config.toml
encoder_arch = "convnext_v2"
model = "image VAE"
dataset = "simulated stained blood smears"
train_examples = 195000
image_size = 64
grayscale = true
crop_scale_min = 0.8
horizontal_flip = true
bottleneck = "kl"
downsampling_factor = 8
encoder_isotropic = true
encoder_norm = "rmsnorm"
encoder_activation = "squared_relu"
encoder_mlp_ratio = 6
encoder_inner_norm = true
encoder_patch_size = [8, 8]
encoder_conv_stem = false
encoder_layers = 8
encoder_width = 160
encoder_kernel_size = 7
loss = "mse"
latent_channels = 32
decoder_norm = "groupnorm"
decoder_activation = "gelu"
decoder_weight_standardization = true
decoder_channel_attention = "eca"
decoder_widths = [64, 128, 128, 128]
decoder_blocks_per_level = 3
decoder_block = "bottleneck"
decoder_attention = false
decoder_upsampling = "nearest_conv"
kl_weight = 0.001
init = "orthogonal"
residual_init = "scaled_by_depth"
optimizer = "soap"
beta2 = 0.95
lr = 0.0022
beta1 = 0.95
shampoo_beta = 0.95
eps = 1e-08
precondition_frequency = 32
max_precond_dim = 512
one_sided = false
adamw_lr_other_params = 0.00088
steps = 6700
batch_size = 64
epochs = 2.2
lr_schedule = "wsd"
decay_fraction = 0.2
final_lr_fraction = 0
warmup_steps = 200
weight_decay = 0.0
adamw_weight_decay_other_params = 0
Rows from block 4 of the decoder, named by matrix and row number. Each number is 200 + 30 x the weight over the matrix's rms, rounded and kept within 0 to 999. All counts start at 0.
# convs0: reduce pointwise conv (decoder.decb.0.2.convs.0.weight, 64x128x1x1, standardized in use), inputs 0-63
convs0.0,216,231,219,187,170,211,197,191,201,187,211,192,177,187,175,215,187,243,180,217,165,183,180,222,193,171,183,230,197,186,199,195,209,204,156,178,275,227,222,197,187,195,215,212,196,222,149,175,204,170,222,206,197,217,182,207,207,202,195,217,223,187,131,188
convs0.1,214,185,180,145,269,191,205,211,202,202,209,200,214,218,134,204,207,216,203,213,213,132,246,194,210,167,202,192,122,211,209,199,210,214,189,222,219,124,217,137,179,196,219,195,197,247,204,180,206,219,231,243,205,217,202,201,196,231,150,196,274,148,150,185
convs0.2,224,226,179,190,156,237,178,199,175,197,221,183,203,164,208,181,206,228,221,267,196,218,209,189,210,199,227,175,252,210,233,243,183,199,222,209,244,205,208,202,203,182,219,203,218,195,222,188,172,191,149,211,224,122,193,222,216,226,230,136,191,166,126,244
convs0.3,193,218,201,171,176,234,209,193,186,198,195,180,173,187,186,214,200,195,199,184,176,169,191,188,183,250,215,251,172,173,176,225,212,203,204,141,199,220,199,215,176,198,190,138,213,203,182,211,207,200,186,220,212,201,200,211,173,191,210,181,193,219,231,201
convs0.4,208,203,157,221,232,230,196,213,180,211,199,185,214,228,215,216,214,202,185,213,214,182,240,138,222,166,205,211,184,216,224,219,219,216,221,206,178,189,216,236,98,207,205,162,238,204,215,210,199,190,214,177,212,204,216,211,141,174,172,222,188,212,290,187
convs0.5,216,212,235,185,212,193,212,170,200,185,186,205,188,262,222,196,208,212,201,217,202,156,220,219,196,221,210,235,234,192,132,204,206,210,193,260,208,175,211,232,219,196,197,187,209,204,189,191,217,233,252,236,209,101,209,179,265,199,187,216,223,204,197,230
convs0.6,174,206,188,208,193,189,195,166,203,194,213,188,183,198,184,208,190,192,178,206,186,151,216,195,196,180,168,214,191,224,191,196,216,203,210,194,213,203,213,193,203,204,195,180,211,217,167,183,221,194,219,181,219,212,196,215,191,217,174,197,218,193,208,207
convs0.7,206,229,167,171,337,149,199,175,201,204,145,207,175,182,244,142,138,204,191,188,203,115,126,202,187,207,168,186,179,165,277,193,196,186,178,150,218,133,173,179,106,184,186,215,205,181,197,144,200,214,202,213,192,274,208,237,243,212,202,193,198,199,257,274
convs0.8,205,193,239,211,153,194,212,193,191,201,199,197,176,192,234,184,208,238,206,206,191,143,204,209,161,254,184,108,275,176,228,156,197,185,201,217,151,152,178,259,205,187,201,207,194,202,200,167,185,217,159,163,218,216,198,164,252,173,193,179,207,217,189,202
convs0.9,196,171,229,151,141,304,239,209,187,234,127,181,197,199,224,161,252,228,211,221,234,193,161,211,234,282,167,302,150,230,174,166,207,211,172,180,96,235,263,210,278,200,212,226,191,164,209,125,216,230,234,268,157,203,258,177,247,129,247,256,164,234,171,221
convs0.10,155,196,202,223,207,189,201,199,204,202,192,204,182,193,211,234,229,197,201,244,195,216,227,195,200,255,208,301,176,163,196,196,201,214,205,214,249,216,215,164,266,204,221,185,200,196,186,247,192,178,206,155,194,220,206,215,206,183,208,191,200,212,185,190
convs0.11,213,227,137,223,276,189,183,181,180,198,208,195,194,157,189,193,223,203,178,201,191,208,182,175,212,249,204,258,151,180,147,208,208,198,171,171,207,206,211,208,224,205,188,158,187,212,181,144,220,185,210,204,181,187,201,186,179,205,128,210,206,181,213,196
convs0.12,197,164,171,120,169,290,210,216,172,194,201,196,208,202,174,186,200,161,205,160,204,242,184,160,221,208,207,287,163,196,200,194,212,206,204,193,219,150,188,266,209,205,195,229,185,211,217,297,208,192,141,176,207,216,202,181,187,190,223,195,190,251,235,192
convs0.13,216,162,131,254,159,286,184,134,193,167,242,197,177,187,178,179,255,242,203,172,231,222,65,205,204,139,202,236,221,190,211,196,201,220,167,183,214,196,211,167,175,205,190,234,200,209,156,237,228,204,179,242,197,169,160,179,189,265,218,177,200,179,310,225
convs0.14,225,156,213,229,200,207,229,218,202,230,186,213,155,205,171,218,185,170,192,204,157,189,245,207,163,211,189,195,189,181,204,173,205,218,176,202,243,195,206,197,229,199,177,204,212,214,176,185,173,216,204,188,217,212,216,193,237,262,193,213,168,203,183,203
convs0.15,223,199,107,217,231,235,196,194,203,156,192,204,201,232,146,200,155,209,197,237,195,166,210,181,222,189,216,220,132,207,203,216,216,204,184,185,211,208,217,174,213,193,197,199,214,196,203,159,211,201,231,184,198,181,208,194,202,214,168,221,199,187,162,218
convs0.16,130,211,234,228,228,254,219,178,199,215,206,203,187,175,214,214,283,187,218,227,211,180,219,207,214,248,236,200,99,192,184,141,216,225,227,205,205,242,182,166,216,202,210,147,211,222,203,317,201,173,176,252,202,176,205,265,181,186,223,191,199,265,217,202
convs0.17,233,195,160,138,242,194,182,212,210,217,218,193,221,225,207,238,178,191,177,248,181,223,187,165,216,213,197,213,191,177,235,220,207,216,203,187,259,189,213,237,236,218,215,242,251,226,203,174,219,157,225,257,212,245,215,163,235,244,145,163,175,169,264,121
convs0.18,210,191,340,186,171,155,212,200,197,200,193,193,183,228,204,181,178,220,215,193,198,174,214,201,167,211,183,170,228,152,153,166,190,167,208,282,189,153,180,182,174,186,203,179,192,217,199,218,178,216,220,193,220,144,191,198,227,174,286,196,245,112,202,197
convs0.19,102,224,188,170,189,247,208,207,204,205,203,203,186,192,225,214,209,197,211,200,205,259,231,154,211,298,219,152,237,208,179,151,214,212,211,177,182,294,199,279,177,195,206,145,206,223,195,248,185,173,204,90,202,162,194,241,241,192,202,212,198,199,200,203
convs0.20,217,213,250,161,206,197,222,167,206,213,202,204,187,199,220,192,100,238,196,229,195,179,150,233,196,138,189,162,240,149,262,190,188,186,201,268,127,152,180,197,253,202,196,150,188,210,220,200,198,193,156,170,208,258,205,201,258,222,200,223,227,196,233,222
convs0.21,200,211,187,170,231,207,209,180,200,210,193,194,178,229,212,200,278,222,194,223,191,167,169,230,185,182,207,210,245,171,149,161,193,188,194,251,211,197,184,301,208,178,196,176,188,212,200,183,189,206,197,156,208,169,204,212,130,141,309,217,219,206,165,194
convs0.22,174,204,179,205,177,211,197,215,197,207,198,201,198,129,183,207,207,196,201,213,201,235,211,202,207,291,213,151,259,209,166,197,215,210,208,161,195,232,194,181,208,199,196,158,206,196,200,311,184,184,174,289,206,168,204,214,179,203,219,190,202,170,235,194
convs0.23,258,204,173,176,119,175,171,211,192,199,180,190,221,200,132,185,187,246,171,193,166,185,220,151,178,68,138,194,202,234,189,226,188,190,154,230,213,209,188,178,194,207,225,232,232,222,228,153,187,222,194,235,220,238,182,142,235,184,241,202,139,187,218,200
convs0.24,197,205,281,187,197,219,207,176,201,196,192,199,185,189,204,196,232,209,204,187,195,143,185,202,181,220,205,164,272,194,174,174,199,182,203,229,200,240,192,256,199,184,203,205,193,209,191,196,189,196,204,209,218,202,193,209,120,191,258,202,221,224,197,205
convs0.25,218,196,219,238,197,174,206,185,213,199,176,202,188,207,221,199,254,222,205,207,227,130,200,208,172,235,192,167,213,113,239,170,190,186,200,172,268,227,195,188,216,186,208,192,193,163,186,277,172,187,233,121,203,282,191,168,207,159,268,195,256,171,226,188
convs0.26,168,231,217,213,265,231,202,190,196,196,223,195,192,201,215,226,168,204,202,187,200,219,192,194,200,209,227,251,213,204,219,177,206,225,206,201,215,145,216,207,183,208,216,186,215,213,181,136,213,224,205,188,205,151,198,212,220,178,240,211,188,220,194,221
convs0.27,174,195,195,308,240,180,217,187,207,193,196,205,207,236,165,189,113,206,203,236,194,178,201,224,206,249,210,229,251,234,188,200,185,213,191,234,213,227,229,186,66,212,201,181,209,209,221,295,206,205,194,161,220,203,206,177,219,92,245,164,234,244,185,241
convs0.28,255,201,192,289,216,163,195,228,234,197,205,225,184,196,226,219,214,274,240,312,205,102,128,207,197,206,222,194,164,137,181,205,226,208,164,207,256,160,253,240,262,216,222,283,149,211,180,189,216,261,291,177,260,56,221,166,165,126,169,215,184,250,209,126
convs0.29,206,205,259,197,173,178,211,168,201,199,188,198,169,250,199,182,237,195,208,189,184,169,171,236,177,164,179,168,220,186,214,175,203,181,206,251,147,211,187,184,166,186,199,214,205,221,193,202,182,204,199,149,222,284,191,213,258,187,324,186,217,170,189,210
convs0.30,202,204,277,214,140,188,212,204,206,206,197,201,187,267,185,187,226,216,208,182,196,204,201,259,179,193,190,162,249,190,178,170,204,167,208,230,196,183,198,242,196,188,202,198,200,216,205,198,185,212,176,217,212,242,197,193,212,202,288,220,243,221,170,205
convs0.31,203,235,122,239,220,189,213,174,196,198,211,195,179,165,204,176,238,227,204,204,212,147,232,187,167,103,201,148,217,141,208,191,207,176,206,278,190,218,200,211,102,182,197,250,176,219,209,234,189,211,225,208,222,146,207,218,253,191,188,219,224,222,202,186
convs0.32,191,205,197,230,217,180,189,206,201,203,207,197,197,197,189,214,186,190,213,224,192,172,221,198,209,251,223,229,181,222,174,192,195,193,202,139,217,168,207,175,229,200,212,185,188,221,184,189,202,204,211,140,210,191,194,208,194,229,170,209,180,198,214,218
convs0.33,179,218,232,164,180,92,188,180,195,165,221,187,219,154,285,191,171,254,217,156,199,240,196,189,166,200,197,259,303,215,214,197,163,230,182,143,201,199,221,140,147,197,234,233,190,209,191,252,213,241,165,171,227,199,199,202,231,239,178,187,204,226,220,174
convs0.34,186,255,165,248,266,285,189,194,194,196,208,187,202,203,206,196,167,207,186,213,183,259,246,184,185,217,236,191,245,240,226,176,215,193,182,208,268,214,193,127,133,194,199,225,152,200,201,166,224,200,160,223,233,213,192,174,195,236,291,175,236,253,86,247
convs0.35,247,241,205,191,189,186,238,218,205,217,198,211,212,253,201,202,202,219,238,178,184,157,149,219,197,129,194,252,190,198,157,217,203,200,174,198,219,226,202,213,201,217,203,262,230,201,209,200,218,191,247,202,217,111,202,225,240,248,177,220,161,155,212,233
convs0.36,164,151,278,189,201,243,236,219,200,217,211,209,199,243,233,158,186,165,232,159,208,235,257,232,205,185,178,189,193,116,220,145,196,178,231,126,162,304,135,193,141,185,206,199,222,211,228,64,170,232,194,160,204,181,189,244,208,192,194,194,214,213,300,199
convs0.37,213,222,177,199,257,145,207,211,194,198,201,205,206,181,188,199,184,202,205,190,190,202,207,214,211,128,192,189,201,203,210,205,200,190,195,259,205,174,199,157,189,205,196,297,205,221,201,136,205,209,235,236,205,241,207,189,224,205,161,199,229,193,171,203
convs0.38,207,157,180,132,183,225,167,192,151,176,187,178,203,198,214,220,210,216,208,278,198,113,186,247,143,190,155,185,206,210,187,217,234,202,192,188,202,174,139,216,158,186,185,186,189,210,174,163,167,179,147,191,223,183,211,169,231,113,193,209,229,177,201,172
convs0.39,161,254,192,190,205,195,179,198,218,224,216,199,207,198,203,156,173,149,204,127,234,199,212,171,223,159,163,207,226,230,211,201,198,201,204,224,315,209,195,273,113,212,209,199,180,184,222,289,200,268,238,260,201,136,209,136,207,194,201,290,184,169,167,224
convs0.40,193,201,201,144,205,232,200,201,188,196,197,179,184,212,189,200,200,217,183,171,199,199,153,205,219,341,204,154,192,141,183,220,214,209,214,172,233,153,193,205,90,201,187,260,203,182,178,226,229,172,186,187,187,162,197,180,229,225,236,182,165,205,97,146
convs0.41,229,185,113,119,168,128,235,235,202,202,204,209,224,192,221,195,316,214,216,194,202,242,195,243,215,141,209,245,248,191,235,213,212,175,215,235,189,265,197,198,153,217,195,204,201,209,226,208,203,206,202,204,207,268,207,221,202,188,223,204,296,261,193,176
convs0.42,203,221,242,194,209,215,164,171,179,215,220,204,203,219,179,225,211,164,189,233,196,244,189,211,196,163,171,207,209,240,176,200,203,176,205,171,197,121,166,208,224,202,216,225,185,184,210,242,200,188,176,204,216,251,213,170,201,266,173,197,236,171,0,185
convs0.43,217,198,204,211,206,186,228,176,236,239,194,199,185,198,157,212,174,184,158,197,168,173,224,213,175,164,158,168,161,216,197,177,210,207,181,186,231,181,205,189,212,217,218,197,176,182,147,168,218,191,224,190,188,209,201,237,209,222,195,177,195,219,182,204
convs0.44,192,262,193,140,270,242,196,240,191,197,211,200,197,202,92,205,218,240,196,214,182,227,137,185,195,225,174,318,184,196,243,202,173,209,192,201,147,174,153,202,144,209,195,225,198,257,166,202,199,177,208,161,222,205,163,221,232,267,289,227,236,207,109,169
convs0.45,197,189,205,222,192,186,194,191,206,218,212,183,189,205,169,230,195,213,192,237,207,157,216,206,183,186,172,195,210,225,198,200,200,225,163,191,217,203,205,227,224,178,227,212,184,189,146,185,211,189,205,174,203,229,208,214,193,222,184,197,197,184,195,214
convs0.46,218,205,316,197,168,202,216,240,215,208,213,202,200,168,216,216,262,233,202,208,203,184,202,235,196,235,206,205,274,201,206,194,211,194,216,270,187,209,191,195,203,198,209,187,196,217,213,227,207,219,195,182,228,214,203,224,255,195,180,214,213,231,229,210
convs0.47,265,137,140,241,279,233,214,262,213,189,215,204,226,236,174,199,183,205,205,154,213,148,148,233,206,227,194,161,187,223,209,204,158,199,202,153,145,323,132,167,237,180,238,228,172,173,241,242,184,199,230,252,228,224,182,160,174,151,225,240,169,238,187,173
convs0.48,184,193,247,122,116,235,216,197,199,194,220,205,189,226,205,214,165,187,181,255,196,194,217,236,202,245,211,196,161,151,162,192,205,238,180,222,238,211,223,189,147,201,218,223,221,185,175,261,217,202,240,219,197,216,205,206,248,193,284,202,198,171,121,146
convs0.49,205,197,198,220,180,191,194,215,199,211,210,189,186,197,195,203,200,208,191,213,202,152,224,204,179,224,193,196,204,210,196,187,200,194,201,162,226,142,219,218,224,187,194,179,225,223,199,179,190,211,206,196,179,189,200,191,200,217,212,207,203,189,173,215
convs0.50,240,182,234,165,229,164,209,245,199,190,192,183,205,164,215,212,231,216,204,183,186,140,164,231,193,156,196,196,232,160,194,184,191,188,195,188,216,152,212,240,144,206,209,177,193,206,202,151,192,186,220,153,216,227,183,217,269,198,174,124,220,205,163,199
convs0.51,207,202,176,140,235,215,202,172,227,234,255,185,205,233,193,193,182,245,199,283,227,204,219,219,178,158,192,84,186,230,214,200,146,211,224,219,244,213,222,207,257,177,210,196,237,189,242,151,171,223,154,212,185,138,214,242,180,163,238,170,188,215,173,204
convs0.52,175,240,230,113,193,136,179,247,167,178,168,186,176,185,157,187,181,240,165,226,167,235,186,225,199,176,195,134,158,191,263,218,233,198,171,188,151,299,213,151,179,206,150,177,188,179,183,221,246,237,202,157,181,93,198,200,144,284,248,167,282,213,275,258
convs0.53,218,203,227,191,226,217,209,206,186,193,207,216,196,214,191,207,162,225,209,204,180,135,246,261,207,162,184,180,200,223,209,206,219,197,196,186,167,150,206,192,222,212,203,219,228,188,189,187,205,201,242,237,193,217,200,214,199,221,195,182,227,181,162,213
convs0.54,226,194,185,198,207,179,202,214,194,186,201,195,200,210,163,192,217,197,192,195,198,160,186,211,211,129,191,204,155,204,205,208,202,188,191,199,187,200,213,179,196,195,194,211,202,182,195,143,203,204,182,198,205,274,209,182,222,203,176,192,212,169,203,202
convs0.55,216,243,234,154,238,202,211,188,208,215,206,203,181,198,232,205,283,200,222,204,197,206,189,224,187,251,217,184,231,231,217,165,216,217,210,231,162,128,197,185,163,206,215,193,211,222,193,207,202,215,223,211,208,236,208,228,265,144,215,211,251,209,225,206
convs0.56,204,199,190,211,210,209,211,200,190,189,197,191,206,204,130,192,161,196,189,198,190,186,201,183,203,130,185,187,171,193,218,208,196,195,189,187,192,147,223,211,199,201,188,283,209,176,196,134,208,209,254,211,187,255,205,181,189,189,152,159,257,199,180,203
convs0.57,198,196,211,221,214,229,199,206,208,202,200,212,224,212,183,214,185,202,212,217,223,174,231,185,194,184,204,215,202,222,205,206,201,190,198,169,221,129,198,205,234,202,198,169,198,226,226,184,206,211,218,224,206,225,206,207,224,231,180,214,195,171,218,215
convs0.58,198,224,246,176,311,127,219,184,171,233,197,206,194,193,147,181,228,205,190,187,182,191,205,129,206,179,193,185,203,248,226,189,200,194,196,154,162,258,187,227,190,201,219,263,187,197,240,317,189,217,255,139,174,271,214,202,231,174,158,188,140,115,231,219
convs0.59,219,197,179,98,142,267,215,217,182,189,176,214,195,216,191,184,198,164,204,178,186,169,192,239,204,250,192,135,196,212,180,194,184,192,176,220,202,125,187,141,161,191,193,187,159,193,194,199,192,251,166,229,195,235,195,221,258,180,196,240,191,169,215,236
convs0.60,198,195,198,211,185,196,193,193,196,195,198,182,173,182,178,207,196,203,183,218,189,148,215,202,189,212,203,201,192,217,195,180,218,227,188,192,219,164,229,195,213,196,198,172,198,195,180,200,193,204,187,182,198,194,188,212,193,214,214,204,194,175,185,205
convs0.61,194,211,232,161,208,177,201,222,211,204,224,202,172,214,289,191,241,185,187,277,228,274,164,162,188,270,237,273,112,146,236,169,208,197,169,214,176,88,186,256,118,190,195,278,208,182,203,238,209,217,168,198,203,265,196,224,242,113,210,213,193,127,246,207
convs0.62,163,182,149,166,270,211,201,217,198,209,192,196,177,152,204,188,218,205,198,207,195,199,247,186,211,143,225,307,233,194,242,173,209,222,208,163,228,216,187,232,225,197,202,118,199,221,197,198,182,190,160,165,203,136,200,210,207,236,240,193,210,216,241,170
convs0.63,199,198,196,149,164,171,186,227,190,200,214,201,190,215,204,181,214,206,200,203,194,196,215,178,185,264,200,193,176,202,135,208,195,189,198,232,192,230,211,194,196,196,195,132,193,210,197,255,198,223,175,217,199,184,180,203,230,241,214,175,225,207,255,224